Rows from block 5, named by matrix and row number. Rows with one number belong to one attention dimension. Each number is 500 + 25 x the weight over its row's rms, rounded and kept within 0 to 999. All counts start at 0. Numbers have three digits each. After the name is the row's rms in percent of the matrix's.
# v: attention query, key and value (stacked) (model.blocks.5.attn.qkv.weight, 384x128, the v third), inputs 0-127
# proj: attention output (model.blocks.5.attn.proj.weight, 128x128, transposed), outputs 0-127
v.24 093:495510493488514504463495528521507482527510465486475491476480504495483477415499484521497484527498498474493493497498527504507488512474491524527460480485518471512428458485510517517468509495465489504521498483524533492472514509524528474466492510505493508514520557484581502523528504509488492504515505463454546497476522475519517503517512507514513554515502481511512521540502519547469423467516
proj.24 087:497498499500486498499494497504498502563493487501523514503522521506509504498484497445446503483450490511515440455482493514469496545510518500495503494527487540481504499585478462476500504520530500499463477483501480504501471497460495548495551506516504506505499502474461487497485504484497528538499490536499423488455496510500498483511502486450440467508478489476488498459485506469527534460486
v.25 114:477522495475515489491517522484491485501518486475484516473460484482459464481510483541506502504484502469496500489494558508481511478595478501510497517525539518508500554500454522486500501467465521509492497502519475497510503493503510500487496506534476541496429498460523515479540490455491504500489568497503531434482478496496493519463469556470462500491487485494524533508482501510474492510485
proj.25 119:529434500498491475500506489509498506533504489499543501509520531510494512510513499480534490511457499474472495500507519513521497524507528496502499493450441476548494501508567491473503454475535525499471489525492558498497465498486475533490514513508514590500511504578490459511481507507497517522507488503507493507514496495500496443480482487506519527543500514481509495522475497486557519520455
v.26 111:497510472516525475455516525493491504504420474489516499499495487520532521493488496488504434536513548521485488492532482484508477500473504557489446480462469488463474472428519480501514462513525530505462482474503490480490543468503509491466522505476513523519502546499556501501492527527534492520497504474471495509516487509523500480492506544493514522544497460481494519509476471511513529482518
proj.26 096:477484502498520502500498462506501499519535475502507503499486501480501513501510497457422495515477485503517525474500547466436500524497522502497501515497483465487488497563439496507503505457511497499524499500502482497501472496484502459502534428584499500506500506486479479507489506452498502510505535481499501532530502494499474512530477481448481500484488523446493498491504537482444440522525
v.27 089:485523518517477484508525487449495496492524492493490509499467515529457476462506469495496526522500542540516492490516502481486488523550445500496511475485517471453513517485491496522446502435476506501508501495512434510512509458532486483506432486495509481513519523488506481531538499540565495507487493506463511527502520526556486486488468503479523560522504510469490532520473502506528499485494
proj.27 086:523406507499477511499499521492501497510473477502516470504492501518512504497507500486530507497475491450517516465472468507533492538530566497497500527521488485512500499533451478468506476534539510501528532495500517494503511503528515516499492570480503541504496505546503513492451479473510476441504529498496476520510501499502529477472471509470526495473488491489532505540548465502480475454550
v.28 092:496502507503502525505499532548523475514534514506477473438479472465473493462495506533490531485497499497506494505503536511480492492462485514541511475485509483506487401518514527520441531486462510503490513510526521513502518527492506518503489502499499523504578497490520514509521499510489488491547468474472543520489565492496526518500514453488521527507511510498526513523529516518433482475512
proj.28 098:487522499501489533504501504502502504524473545503543493503556569526523504504484501469499507492480468521503498501449444505495504554526531497501503463558544516473483498507467503478497491570529494500455491486504489507500483505486510518503529504475503463503500495470512532491497499495504533532486492540496430487451496513498472499520543512468452479486504503531522502485508488482565510474486
v.29 097:509503489497499536445474569510502469507430486490494501467489456525526486508492511505505419486485502467480504527529539486486497473491510510533496490490503542520467508460501495489478487506523551508479492500512554512492509525521524536462499507511486573494512499492534535456486511475464487514505498468484503486535529514469516524477531516501463475518486477501503495503488467519470539500506
proj.29 078:509521500503466531502502448514503503497554468501520477496521570484483488504492498513513503508486498528497512496517508499523504480486514499503499493531509474475504501543547482497500468529448491499466462577504495510497490501473478442497498415523503476498500496509450492516517502552496533527503456514501487514543500475498433520529524482487473524494501486506512503467479523462543489501479
v.30 113:517485486501451500456466460484494533503478496507517499557549548531570517515491502488500477510495491520469507522491439486518515532508558497480526502489493489495507544496517441500536468525536466487474473492494520497499469501505492517494505501470508482501492526519495487499455496490493516506484486512504467548518482546488497498557509501544496489517506492511448463493490495485571492513508
proj.30 142:507533504503515476505499475499500498489499470499433524497471449465468490498478503528534508516575528524510515496520497501462501434519474497503500501491499517489535501512488522513498530459453484496533556540486469507499550504517505472519456509494495434493500494511467528498494482514505487464508467505498541522517504481502501509497512519556532495473520487486473512508531484516444510516553
v.31 107:514496497478478531457452487501497509526500472516473488565538508511532484457484511531506479515475462469463497535479501497502508504447539478497506500504538501535450521512506500510480516545492460489526437506501554502468471540541526518460512496507470520501497514495548513486492495486450491495504483487519506494498477480488500522553515511529489503499489490542506462529503505530487438503498
proj.31 107:506553501501520489505493498514502506542495483500462498494494497489456473498474497501463502488524517511514486485508499525488501460464483498503503495505490567471551498549532478487492499457426477498456515511492472510503517495456471516501517525487492464495497494460448520483495512533496517486509433493493477483471499491499513498527550514533467471489499462492469505451454467512499565516483
v.32 083:521474487503529537498461554546508475504517517508498483458498492479518506541495530490508503454485456479464504507470542503503486497482513507524504506502460526539502499542500470475512473515520523506474490492484579503507481551451505529515514508491508547473507482504472484476471499461431522489517502484502531491509497512443518513484527490510471453539512514512480490456516498500460494518512
proj.32 073:484589496499467512504503465507504499485502535502480534496529541496517502502502497522500497521499532512489485508535491498499496474515473503500496481515525492479452498439545486497498481508475498504522460575507501507501508494488488464494523441535501495502498498511475506506518505543495506562500474562499479490468500494500448563524516482469470523486476485494516494489469535488527529489442
v.33 089:505483503526525493482506557517506476489449524509509496432495466500543526570483509471507463474488525487489510479520521506499471486501501566521474494470454548473525476492509450486510454496518519495459523502486496507500533521473500533517464507484511583491518487497473495498478508481501514488479483487498493495533498509494515495466514511491511472532514493484480515461513474479498568503517
proj.33 091:483512506502471514500500453507499493452524504503531501504509542496523511505507498505510491506482517527478528497512510475489502479502530501505499519493489429493445499459479475496503452490492512500529456540501484515498493495518523437503517435535504498495500509499513474510520490501507529540502505509513500533529509518507451539532510473445518587515486485490473499514511562457526443494494
v.34 078:495527508512513455522527462468498509502555497512496490534506522499474493457503493502495562528494531550517475483482518483486485522473464480469514481504498446456518488508519511526466502473475490495499444491503439501508516461498465479516517482494523461511508516492511467516524517551563499497523515521488522527485469500560478481512468516473539552532494517501505508511477521497508470498483
proj.34 077:492471501500537511500503550489502504516447525504503491500487475515495506495535500465437498508448482437520540495490482482502493534501528497498501510500494536498495495513448485477499501481539495502516537472508527488503499493509507529488549579518493537506494498504519518478439517457492470468504540494487480484474497483498529480508478530472477442465496495466520495506482456545453495507524
v.35 102:516495482494473522444464547509494490516473473465502508447486523529509474460506468485502429497506511488478507509510507489514488533537503505527495473481494482509448517455495460488522464487521512507502523466528551502485499500511506497477485516491515485501516566509543482515497492485490513519512521480420533539508532541503523494506521493540485526542507487502461494499477498526522459471517
proj.35 091:507504498498455492499501467488500495523523444498471531504511486478493516494491499515565510498517496534515457462523481506489496503565505500496497499540511491483498500577499484500501521567530511503543497581501490503500534500503519490507469481503509474497503498525436504534510467516505497528496497558500467528506503487500459506487468469483489486495486496484506502509549532452499509455538
v.36 111:505497500512482490492502488546497482502511515528495478497549489481543519531463520505501510485489526502508493499481554512482486501417509471497508491518488526503530503519504472492522457511512461492490439505501489513504520513460441555531571490534505504495482477498487481483467541485523496478514526532523504502505445497526515519524496519481528502505480510566509476462481501449475528517493
proj.36 104:489559501499544509503499527505496500487481532502502499497513482484475502503520499514486487518445481495480559536524474489509505504452494498505494504470515528460491496465513493483497528466490481499465501521501506501501503493487566482488552547486491497501500498488529512494511529505497527540499473461501498459495498457501429475544533525518475478506544481471468497483429513533496468564483
v.37 084:501495491499463496518502461516487503489519510504503510522529522498487513529486493491500519488509522519525501495488520501487492517511497441474509500533507509505540572511484473484558474496519461492517479505501462510512501487478437525539558486522511440494446473506467469500482524478539503491492550549512482504497429519531491498498477518483508501481484515544496487460459505451525521517482
proj.37 085:511504499500517488500504535494499495484491497498481500501490436464481511501520499549554496525468486457484523531543486510522498505500485497498495509454511516493510499466540510502502567481523498502507528530501517487500517499507566498491489576458495544502501502540530504511502508488496471481498499445501541472515496458499483465488475513559532479510548497483499500539489506551472470547497
v.38 094:502508502478489476489507469427479524484468482478518528568496513538511480513516495483505486515506503546470489514500484484509525501570509495462545512492488509463515577472484483489499468494519527507469495507495464487517481477514498499493470490494491523503437512485483507458482506498521510514470523509513473490519460562493468499496477528490469486486475490480469498494471465507569523514479
proj.38 107:532466502501506500503501484488500501485518457500483483497458486489475482500513499520545501528539536467501543478511536499519495449491494502504499525473482467540540501516504521520502481435483505502535521516499522490499521501529467476496464505516503542499502504574490485490489495513499449438510496500504554540552501474504520514467469520525564516491515521495515502525518480521437499527513
v.39 113:494514514465509447485538478545506489504522492487496482498524517489520485452495499498491537515513508550474484503480529530516500526425509531512546487475457472459480443493537495514479464491465484510455502507516490492524514503486470501518509490492514535517488549486508492473489550509526507498519496485472560524493469538529526513548501495489532542489478508532493511493506503520498442475506
proj.39 109:511557500499554546502498518498501503543464515506554507500522497509518489504518498457480494522461515490509542455464483511473504517456484494504492534523510525495530497536420502485500511447545487502513483476500487496502502496491528509485554537510499517502499503514518506456498529485497515522494486556499475459474500464501449505503526551461471470499515535498511495483475486517471507528473
v.40 111:494517522507507518536503520469512503494513520507494500471452447481453486510520504524494522485489521502526498502526521488462492471548454500498541471500513493481537455494482548516440549471492558497503502522514464522518518505499501512496483498506506521499560442494486527491518473521522479504531474499503494511503562488491489501449498475469494497511500513454528508530507505506467571500477
proj.40 110:498450501495477545498502517490500505481496531496521455503514579541492506505517502509511504472497454483508546518478457484550501532560562500500503453535517483518466503476488512495495433564522511502477507487503538500497494502538460493503489506481508496493504494501530525519474485493498505489496533489497491532518493530499522509503517507483510487482503517551553501533525462491547480480522
v.41 103:494492499460491481553533453546503513482528523484524506510509525474488508526523498486487565485531481548517501494477500524518516515512520475480555511517473496490544488523504505493541490498499484514468553528515470492529490483448462501552549490505517471505455495501439497483467520482518512489514526527520503503490458544498500510511485475483505485429486519524496497462510513479524501501490
proj.41 107:515535496499534516502507533480498498487476529499509500503510478481512499505510501523566499546527518492479525521499487507483504508507443498502495487469539504522520500455495558538503552475548504504521506474506507482502506505527526516492493520462502534506506500539563493493521516478500469501483510516505540475487495466499487491462488556548544488525542566537522498536505490543476500544474
v.42 087:510485488476509498524492439468490539499554492512505498575519562485495506491520481496502546510509469519494497490458440500525502530527522492453489500514497470500503529539507479502531500524502440486539496501482500479475467500482504462513503494471506439499483518512488463534485472510503517489484506519519483508470450498509470469536492490523517508485514506506485481503506523503557432508497
proj.42 080:495513501500504457491498531489500501516467491499440529498449438481496502493482497515468501498543529481508461486523528516464490466527462502501503488468483529503505496483484503528501539438503511501530528473499481497503524499518477543500489550486495505499502503486495501493488487462499435455503513492498521520445497532500572526477463499520539477495489496485475498524529490529439548487499
v.43 082:507503513503416534487485520528499465509488499500474497441503479509486480486479475519495461477498556484536505508524560505472477508488478426527522472518543524510496522467484487500497499475505474490540502515537492534491528524523456554510507495548502478501522486505507498501499508484542483500516514524462508528511519510543527522501503477493519533481484511561518483496472502472477526481487
proj.43 079:515497498502478524499499532504500498494505478498517472504521505490488506497499501531576506491449458507498520512511441519558505526504538498498499500528531509460516501530530488483500535584519488501462499537501500503500523502509574491500486570425501490498500492497506514528518491523502527509489472472499479485526499473502444461503528508524507483508540473513510506506495511487544471494520
v.44 086:493525495491451520467492517488489493511454467471494520485470485533467468454504469518498435521508550493526493513539527485480489504544466464502505467504545487499468529422469516500488501462512524505533498487535483512496521473540491507463512504537499466511502521500554520494517498505543470530512527507455502510498528517531507505483495518499485542501475478508512507529451491510503522477485
proj.44 072:532427499498473511502501511496496497529534441497496464505504505488469506498502505518568505490466444490515510486507470512546502549537541501493499488523509500494528503596522496483500520572536499502477519524497531493501498500500519498497473531463509510503505493533472502539496484502500515487495496458498490513540494465495482447481481495525502460500533516507527503516522492487511478493549
v.45 085:513493507514469524521487531521512475507565527505491479407480503482473489494499486498492541457496515510516501492485559512487458527496468487531523475494489487503519468535489465501496485463494503506504518491520509529506508521472457522542477504510532487491559495512466463528518499483510517489533513501453545555499540530513523500490507449496522526542516537515489499474507526488476484484503
proj.45 082:488517501497462521499501518478499498496460523501508505509535509518519521499506498515566505494465473502493505494490425504526494529563535499497493481540546497472456499474486484481503500596549506499517485548507511503498522499534558505492511545463504489500498497514509529516504474505506500538486506550500447504459501500502463496498516493465497483492511476506546501531524513479536493472503
v.46 095:504482496546520521489483541499512485500487533549479495470517450492510537550460539498504491479476505470513505494522527495469469468423502524525455516497505551521528492541499483503490516514501501489498451499481503527481518527523507544502476500496486542482538434504497509502508514489475487487483470491532477482533489457482503507472509511481511470537521502496523507493519493481457567522513
proj.46 085:463512508502487510498500471517503498464502536505538486496513537521498487495499500502476494494454490497496517524500501498498499474460533498501506513505496475469464495446522444480504467505432479493469491528504478508500468495481513471492536460522492484508496504449520516486502503515502532506510475462494471482502506529502486498563549470482474556471487416479492502473455527510550452503476
v.47 080:487500494520512472544545477503501497478539544517520498481500510477484530542496499483496560490512525543531494466497510504485481504509478512482491495507477510468570499543502480501521480472497492501470496502496430500520519458452449509555512487493525479499488478496453465525496526507553507480494512529514492504504454519526483487474468506455531502504513517492501526456494510452518543515501
proj.47 068:499472506500527499499510526487500489473454545502528500507501483500522513502532501503516492540475498459484537529497485488483495526522517500502495507466500467507449495421472504499508509483546511499532524495506525489500480498537552505487530525491495549506503506538582504484480501441504467495492553474504514493497500504502490489501458518490533522491512511477513496566511505554480436525501
v.48 089:502512525521450535499488518509505459509528511523466481464496456492481485488471503534496512476477545497522496513508577498457477497470461438520515466516543518502511502509490496511452513477490492491524446521516480538499525526518465563512505486539497521500544463493503494497512515505532481494528500515485521519508524488535514524495496488469525531517488521545529490498480504478441528495482
proj.48 081:500492498499484534502500532509503500501480516500518463500532536506486499498511500515517501481431459482501539522493437507566503536498571498498500498527521518452495499504522482462494496568500484501440503530502514502497510498494547496496528583452498499499497494491509530503483500521506529509501484475496463477507498474498457471534547516495483478485521461501525502500470474506539479500501
v.49 109:486527519505518500480512545507509469513499495495472494458463447492481470456489506538497495513480523478499492507518562499471502479487470516535508479487522502481474450481498546518425525474459527504492483511526484513496531507529512516477477499525482569509531503466553532485538499520508481498523486471480540481501537470516512523482495514472508531512489491495532521534502500528439502484494
proj.49 111:512466502499500535502500500515497503518495515502566468501544582531500496505509499455476494472453474500505524491465481487528505553486563497503505498528483504500490504547488473457497432529516507500439481485493522502501470498478486513494551506509504517498502502492497502488473516507501547528499493513502439492503498509500477476530526507450452499503486497508501498475462478476562494489489
v.50 090:503468483480528527513496519577514503503482520503506491461513477458521534546494515504504491468502467455505524492494498535522482486461549530519460511504485540535500463528505490483556510549504471497497540518493540496488509535467518511515545511494496535488488474510479513506475499448450510483500494488532505473495471458466521506490530495508503454467518492528518496474544508493461500502520
proj.50 089:483580499501499498498498484512497495494513529499516528507530510484527505504482499508487489507511522559474467541517524510445505487492458499502501479464495500489470503448532491523502515481492504501480452499496455513498468500475510514511526432502500492497505507449517475516541514490506540567491490493510502475474500528502483505528533488503499549545492519522464497486474544491547502517427
v.51 084:514487487516530536483451568512513483511527511498493492442480492491498492507507520498505497469479454458464507512480533490491506492519505524541498508498487506539483491538494488486497495503503547507480495479496583504500475536482525512495481520484501537476529498493499496493506476469420522495521502464477538497506545506433510507478527483522458462555524506476480500488517507520468476509517
proj.51 076:485535498497450496500506450498502499492500521498483536498528547514509504500492498505516505504521517519495460497514489492493496483554498501500502472529510484503461500471537479488499458543482507499511480581502515508497502498486463485496499432536507471496499497518454512511499490541493502546500486583498457510467499514500477539509499464470455519482461473500519498487499524469549548462475
v.52 098:508493472518498501432480534492486488496443490495509511500514490531547511530472512483511435498493517500457499513513518480489496493505524527506478508483480537499497560475496441475530437515536528503451467481498514495505505498502493540488496504493495549493461516486515493471473530468486508504472530483492487491538467549483500504490504547500475478547493472497473501466469461487523538518513
proj.52 083:501506505503498483505503432503502498491533462506494511496490503463478498504505496513539497540506517501485529479530533489483501459485504499503495525479480450491505498511527488492505490445452495497521500595493501502498504497483516428492498440551502507501500505555458491499509502523499500504511469502501521523547504466502439518520488477506508547487508472445487504500494540494470461540497
v.53 082:491517513489520481564532439453499545485515510508516511571483492487466510524528509507497558516506496543520492493499460493498509488540485491447524498511501476465550493510492537516476547499498515501505493525479425491518496470491504476511513486486505482507494456504459513494501475538536491505502484526551465488483485486502455483481475499469502485473495505461523506522508508497520538518471
proj.53 076:506456503496519514497503537491499503485485528494484469499472502518495492499513502504463498500524504457509541528489521489502495499516502500498501477475491501538495501459477528527497477458509507501510534432500524492502489501534448527501493518505494532498501502504549506492470502460498458439503550452498547519506496519499581505488488536510546490484497548528524499538511439549453501513506
v.54 117:500513512435471474488507463516502534497469485479513511533527515504523469483537492504489481517510494508494497527497479506516541502522528511489623480497483478476497473442513528511495496500506501496485541537539498495521487514487486498484516505511499491515495522496504542447457481498517490508515483511495480525502507552492511515543512472527483502432465491507486463534494499516552506488481
proj.54 138:539534503497533534507497517490495506493516472496490489497478501496461486503501500528560503495566496528508550473502480502502511459510456496511497479518525520528566505539469547525496502466514501502510521472486507496500538501535475488505447509453508456485508497518508509511524494513494505479488464518503535522523494487503488521464517550550520466517552545566482509507530482505495521515535
v.55 092:508474471499496554470441529509491501516501483501484504489501510497496503492490481516514446484489470422490519500493489497504488501532521509516438502517544520560463543514471481479537512524503464483564500480495567492459482526516531496477492517499475475485494503504536488537511458454443503487478507490491502478488490464481501490494514517545478491513525477511500490506503513506493454503516
proj.55 092:500507503504455438499495470509499498524519466496458532502493483482491512496461498525511500477520508536494413495535519529476495484536492501499503485483467520482489506508565448488503510514473513498481488545488478517501493500470489525508485479482501484497499503470438493531519480510502510525500465479505469508465498550501522501501485435517492523520469460490449503494515540473546541464484
v.56 090:492517477496489486470523504529494518501411475467528508485496480511511520492508492495494428521535537519515498504540484498505497493484518514491478483490485486490481462408505511493553485517542540517470518486517497481504540459489495501471586514503516486522493520517535536478485523507534483539523519500475489514501516509508514494486512521491494503491477460499512503513468472502501552476501
proj.56 076:494504495499528525498505486500496496514564478499505500501509493464488519500504505498495501529499457534507531534497520477441513537523480501500500475494526468489520501554481545531501557518541487500496505490501493490502465506480514479514476430539504476501504497494505480540520507469497515518492532464499539508550495450494459466507492509517490470504551572505527502494512540504470451545524
v.57 108:487501481486519510501499488477494520510531478481493513510471536489460491455523462518506506525507479465501508478488449501515505513592497528489436498506534473517468517512483509500523524500479470495545530487499503476475486479508535441481477511487485458503483539487540487561530451496490508494477515491486511475460502465509482475499490509522500528495526479475503519529507525527527428491510
proj.57 104:507444504502473445495498496498495498545494477498475533505486473495514519500471499483487500488535514508498404484507526520458491523558505498498508481471445502523487504522505479500505504492531538500502512480490497504501482506494468570512485505492508522497507508503479472515485480455506478498500525495506484531464499559502570485469457464498516508528466509482465503521539506477512542455501
v.58 092:498495499483557505520491481467503515506574501526472485551500498460478497484507521538509575503472448491472492495452506501496505487504516516481481515510513495507504500575504517509463539519460477489504449521477500489484475529495533492502493490481472545489492480470508494506514478498459508474500498486552521455478459455480466500504489516479502486503511507496520504521530520525473445524492
proj.58 084:491511504503507484504497509510498506532458543503499518498495525518499488503495493466424493501506535464496484500498530506478490486488511500499506486469460531516486500466515486487496457421472504502462507477498504508500481496476434553493552522531497535499499505484498496465459518478495484482512489510498480501447497539500562521522513502479493511492467480476491496490449457522507560509432
v.59 097:503490505515511536512496537542512480501447511535486492480501441496505522528482524492500456485494512462538501499539512504491461469403483510521474488494512540525497458485508518511461536518506499493532491511495520521479532528522520519481495502508493520498554453519513529494495517508489464499493435490523472485521502452500522508472525498493514485495500496509540501516516487501442559498507
proj.59 097:482535499498484541496498503521503499477524511503526458494512551518501488495495498507438500475449478516517504510498488509517506497448502499498503511540517500450483496493509455498496491528453476498468465471506459509504466494481507465495530450489492487505494505415514512504525504514501548506497486441494466471498501518500490517544553483476469523481488465534494500461467520503548457473478
v.60 132:501496481486518455461516479545494507500488488494514490517540533501558518487480507477502499523512505533465494495483489517528492527429536554499488498474454483476484478489537457496535439520500468502451484482498507476512511486473478497508534499473513514511460564492523478495471545496509513495488505489489525512503433531521513497550501535510525518515494484524469503478492492500523455494522
proj.60 125:492567503500553490504498482506501499533488500505501538498500459476505496505505496467447488532497528510500515470496525495416501493456456495502494538482483516489511498523438493493503529400511483498537503501494469502504499496479531489492556486545494505504498507509493491471502528469497510528502489525502501476481501474497458507512502520483476499500499524458460497488477522517439488543485
v.61 107:504501501479518489489504512515511510517493480477508495471481522498501489446521474492492495521519497514492496493504464509535491529489503547513499478464478452474458409479521510518489507496483495504495552486522520486482509493500531458481474511471517483517548565510533505530508485527504504513523469474445531540485540502512517489525514464530519539498517494488480516535530517544516442454523
proj.61 102:492513501500493513499497496490498497528495495502505522503514505519529500496481502455486508491531510546526461461470491498439498524539492498500503483545523513503495496567404505519501510534555510503538492455511466505502500502515483535513508470512504461504499502456487498508502479455511499522493525565503450521459501533502513517491490497454481483499474539523497501490546515468496522447525
v.62 134:505485493468485507539493482536492514499478495515512514512537516491485507526514484481501465498515485444548508486495479511512496495478499467483500509539523509544492510482492526491548524516511433484599538509497513498472490511491493476501543504528501412495487482529490504515490474478509483494495496547525447476483466455517500481507504488528506488432493497532520485498508521471516503498482
proj.62 140:496520502497499478496502561501501491481520485494461487500456437485489512492489502544509494474479487510494459505546502517513504483492430502498500490480513539492515502488541475522500569505515488506499475449503493502503506489497520520494472507441495486502500504433523479539551496496488505511486480424496518474478496510502527500481489486546500492551523489552455499490495541511536506477512
v.63 094:498492513510556464533526492517517513488533527509517478481505506476515526527508527480496565490505481542482500489486477510517506498461508569509523514470433476467533409536532505511479495501483522503442526505480496487531501502457501485534478496450519529500537493497456496493489509522491520488510452481507518524502518509479503493503503465495523483509519521462481516491551504505498501498519
proj.63 087:480548503502513535501500484493502497471471563501531522500513524534549500497503499463453500521537533506500527506456500475448500498501478498505497499521517482516472500433399515504503467472518503500544499462507479501501489505519470488511523452544499478502499502488534516472494508472503486501496529569502492495465501521502506549505514525450487519475479531523514497497517500503487493491485
v.64 115:522478480508446553480463500476497499496482499509476513500498444529501501513529506478500474486507503486505493510520553476478522514578473525486503479496465508496502536483474447496506465492513526516530515552511539492482526513498466517518471479484503520497514480496464463512474457453505499509490530485456455537518530550507533488474526493496491492543481491507494446504456510512524484516511
proj.64 119:491506497503478474496498497512500500494509505496510486500465531451510495499494494502552502543472527506517546478526478456551504535529521503496499485495552469510488495502528524506505534514496503496453529439507498494498499498493516473499540531548499489506500503489532506420507490509499509474501516520500537541491498508497465519539463480489475517466494496521449497527586515486469551467490
v.65 102:519465477491467558524496470505493559492498470497499464531514515496466521535524480485505501501550514514513519485501471467498449504513476546468450482478482520528507541458490431476481488504541471501534482533476503488476504502458512507507506480478501520499503480505489470516482550468515467516510489509500454499501431534528526500477500551505491496528494510508519474495472480501474497513509
proj.65 103:482510499502485484501496513527502508515508552500473481500507510494549509503478492503479503505487487496533423542527494495490499483519524500499498481484554427475483498515507554471497503511496498504500510449503485505499500502494504474508554505502507518492502501541470476517495483557499544500509486467500533503486501474498447497551514531484484504505475558500529502543545487458468532430473
v.66 104:499508495491518485501501556524507509506499517494494497436483471468505503494436527480500479513477562535501512491546504509482518513492508510550488483484528486450500479485483490514515508496543495486485507501531478520511567467496466529525469514484510489510508486472505475535486485513564507480489468478436512508521506491519487482541527513503525551537506469497487528498453500451537494483522
proj.66 098:516498500504532486501503446501500500477479449498571487498508489562511497501496499507509500503531473477490508525421505500468499514515467502501502506513485496559509500493516518490500471511449502502521527508497506500502430499540549459495503475540500473498499498513488538471500505518497491488506517534499498497500500516499554497399477492484501470481505536494497500507497485535492551543500
v.67 072:498484489517510499477527524503498440513510525495458475462541491454515506491469500537494466502489506444495505475558536537543495446493481449502535467527489504471479485547515515521529534503486504496479496532530520509539535472505514502494511489539508487508490528492532489539509506503508515469498537489492521551502503468523490496522501524455541521511497468493546513554479505472484505485504
proj.67 067:512511500502490518506509499499504507480509424499460523497485498491491508492479507443496497468468498506486520531479482470465499473483543498510505493519477514491551503476504532524491498499463500490531472478498477494499482510508509462517497524462493472499492503498485476504437521432497509483479521500495464497511505480498530454526556479547574463471475488499465504462540455508549496537481
v.68 111:475502514506505491503498467489502460504510492497515515554498537525507496498546484519499542492496426472492483519430494488504511492510517499480510537506511494540515490521535525499465501500461501502487491475468512484506422520509543482479526500508483503491516511503505543449516503525441512505523495509563515475482515512470492522480455484495471462461505527482508505504566501536475509519487
proj.68 094:497476501500464530493502510498500496506516547500449506500517510440459496496508502511488501515490557535501500465560499521514502510503490496501502516482473542453492497508457464504499520469540501501499495547500479494499571499467443560502453497460500531499501505519509494516502496474502492487496464491499498485511501475504481497549508521520489540512519449517480501477457514502509418482520
v.69 119:517478467543505565492460521519495466468490506510494513503515493529514496497516508463504488499509512463499506520458569449462497531515476520480492460487487514526473514541519445499487485472547450489520522527523540484440491528468497540532494497481503510495510518494483452528482477504504489486514500506466476503513454520505513477461479510487504506512496488505475465471448531513499474508527
proj.69 118:483492495503482484504502499525502506487523493501507514495454495494500528499487501516531506526504480465547480506548508465527506527476549502509508508518564518499533498476496550487504527529432492497470529445505486500501509503505491448514524536520506472495499498518508494456505509537500500475511490497496530493512499485507483579530446500509449514482480478472450499536532522443515494509553
v.70 117:516478491524520579519512510502496518481515502510473475503491516491501497501524484477503496503533527504501488494478533500492446506508469556496457464468436519461489519508481421500492468494530488489513496531522525490466528500459517504517481497490492520498502517490490440562479502485516475493483530472456457529490451528518536485487511507483514514541493500517486464484461513528508477507508
proj.70 105:485487499499510433499494507501495503530507510499525527502473463510553500501488498489496497511496479508515482535515492479543497484465514502498502528498536427492495502497515574497499476529466498494513487395497506508499484499491470490503535524544500469499503495512510477507506503557503524506503504523500564476516500482498464491517479502534487492503497546501511496482570492432483516485510
v.71 108:483478478517491534490489501494497448508494488504512503542511535523500517523551458528502513505537426459513497523483488459490486498551484518457481488485520493520494487514536501500442476489491507485514487508482532481487439524491544511472519462493470480495572521494518514467502515543466464490538473497532485487491513542509485501480462525487497474496503504453534500512542497502482506500486
proj.71 110:477462498500469514497502477533500506508505510500441482498515505441480494505484496490465501487465580536513421474520476511520502545484501499505495500454506524483513501486468525509496544497500488503493512497498461507498559501470500509503451495466502518493501499531508485459495491469503534472501467481502540501534501463503486467548521540511474548526510458517473498490505484469505476461522
v.72 102:515454507528419534491483450460488533490472480512491509568507478534482512519525495479503488525553474521516467517512503470493519512554497490451503498482459500510488553484489470477475460484456532516546498542487519480488482518526506482488490459494496506493516503537476493467487478487487487532485507497512459524511506560518515481475499493508484478511473514501492471492484481527505497511469
proj.72 119:484526496501472487499497524521498497505515511499464464502502534435518493499497492489497500490461542509514489444524488461529502531534507502497498480474552452497486499497534512506502545504566502495472553462504492500493540502460504480502548524511501543502503501478517472459493480526500507479510502494502526535481502494495476485557507505458481529498497514534472494518557525459456503441497
v.73 119:531518529492467500480468492469497508494491507505505554486465457527493484485502511479500475449491482495504487512472545505496550523537483445498521505530479493518484531520469506488560469502504525520541538503484546498483493530540442487507492499510509496493494495533466491505501440486479510510494538517478508527497575486488511496496517433511489486493486500537465464497481521527532480497495
proj.73 137:494496501497523490504501531497500501507503499501502500498454509485458507494520505494548497550496523464512582478540516477538507508501530501500501456503521501527479498500525460520507553499523507493439500496513513495501487503510523485509533512523495469507496505429526482455495512468505465516491529517505512533452501542503502548521474451434500519486452471478468497499495562502506509490516
v.74 098:510472447496507540490505505498491498510506496496482464486529512486503530521527459519504467500524510460515503470544510502511428503514436543475490463471472493496482498513470466499497459490543490498529497533502544487509537484467498511492502473500510493509506525494526456547490540466515454495506521481476461533474471506536546483483513545495530514540499467484542478523479511486508491490525
proj.74 096:475485495502509470506499501511501512535499485504472489500485480507515499503470498459447506461503498523512443540473491495516502467440528499503500513493532458468519498486507567505498476535453493496505444444491481505497478500493526489505509508490498484504495488530495466469476506511499562530498513474494542497515500460499458485541538504524528508493478481493544502487551441461482538476474
v.75 112:510513525518540518533528506513498553468498502512487492498490507511482481473465532470504499523519573558492499493517499520507456488402530479512478498485460526449487517493495499500526535505485499492485516484524456507473527500503512484520476529510500514501440511510492492536513483500523509503451524505489480516515429471501495483495512458500513516466503507523455512449470500506497488497489
proj.75 128:517530498500539468508501529463501499484505493500537523503476469533563512499519508481484498478537418462479494521479534496477490470490494499500509498545491480515504503499505495489497460511514500495513497483510543499506500502496458483496526514527495498503503498475494471590496514561504437505500512500501473463501504525502533526464477477512515451526529549499568499489474515478503499530520
v.76 101:495506496477506465490507559515505502516503512486502511416488490461486515495441507501503477491490527516517511483540487512507519507501501487545493486494556467464498458493473518508519498501540506489500507483512494523520552471511467520505478509503498451508531491482519491523498492527550497475507469483452529513502549481532472481558515510496525547527504463478519540513479494444529504464515
proj.76 092:506478500502541505501505453505500504489470452498540458498513474540477497507496502489484496495521511493487494527419495519456498515502467499502499471484464515555506500496514501505499497516449502500501508539501485503500450502544581475499478455506499474500496495483491521460490504471504509498499524521501505520491505507504579464411505486461521491498500505488500502503473470530512541525494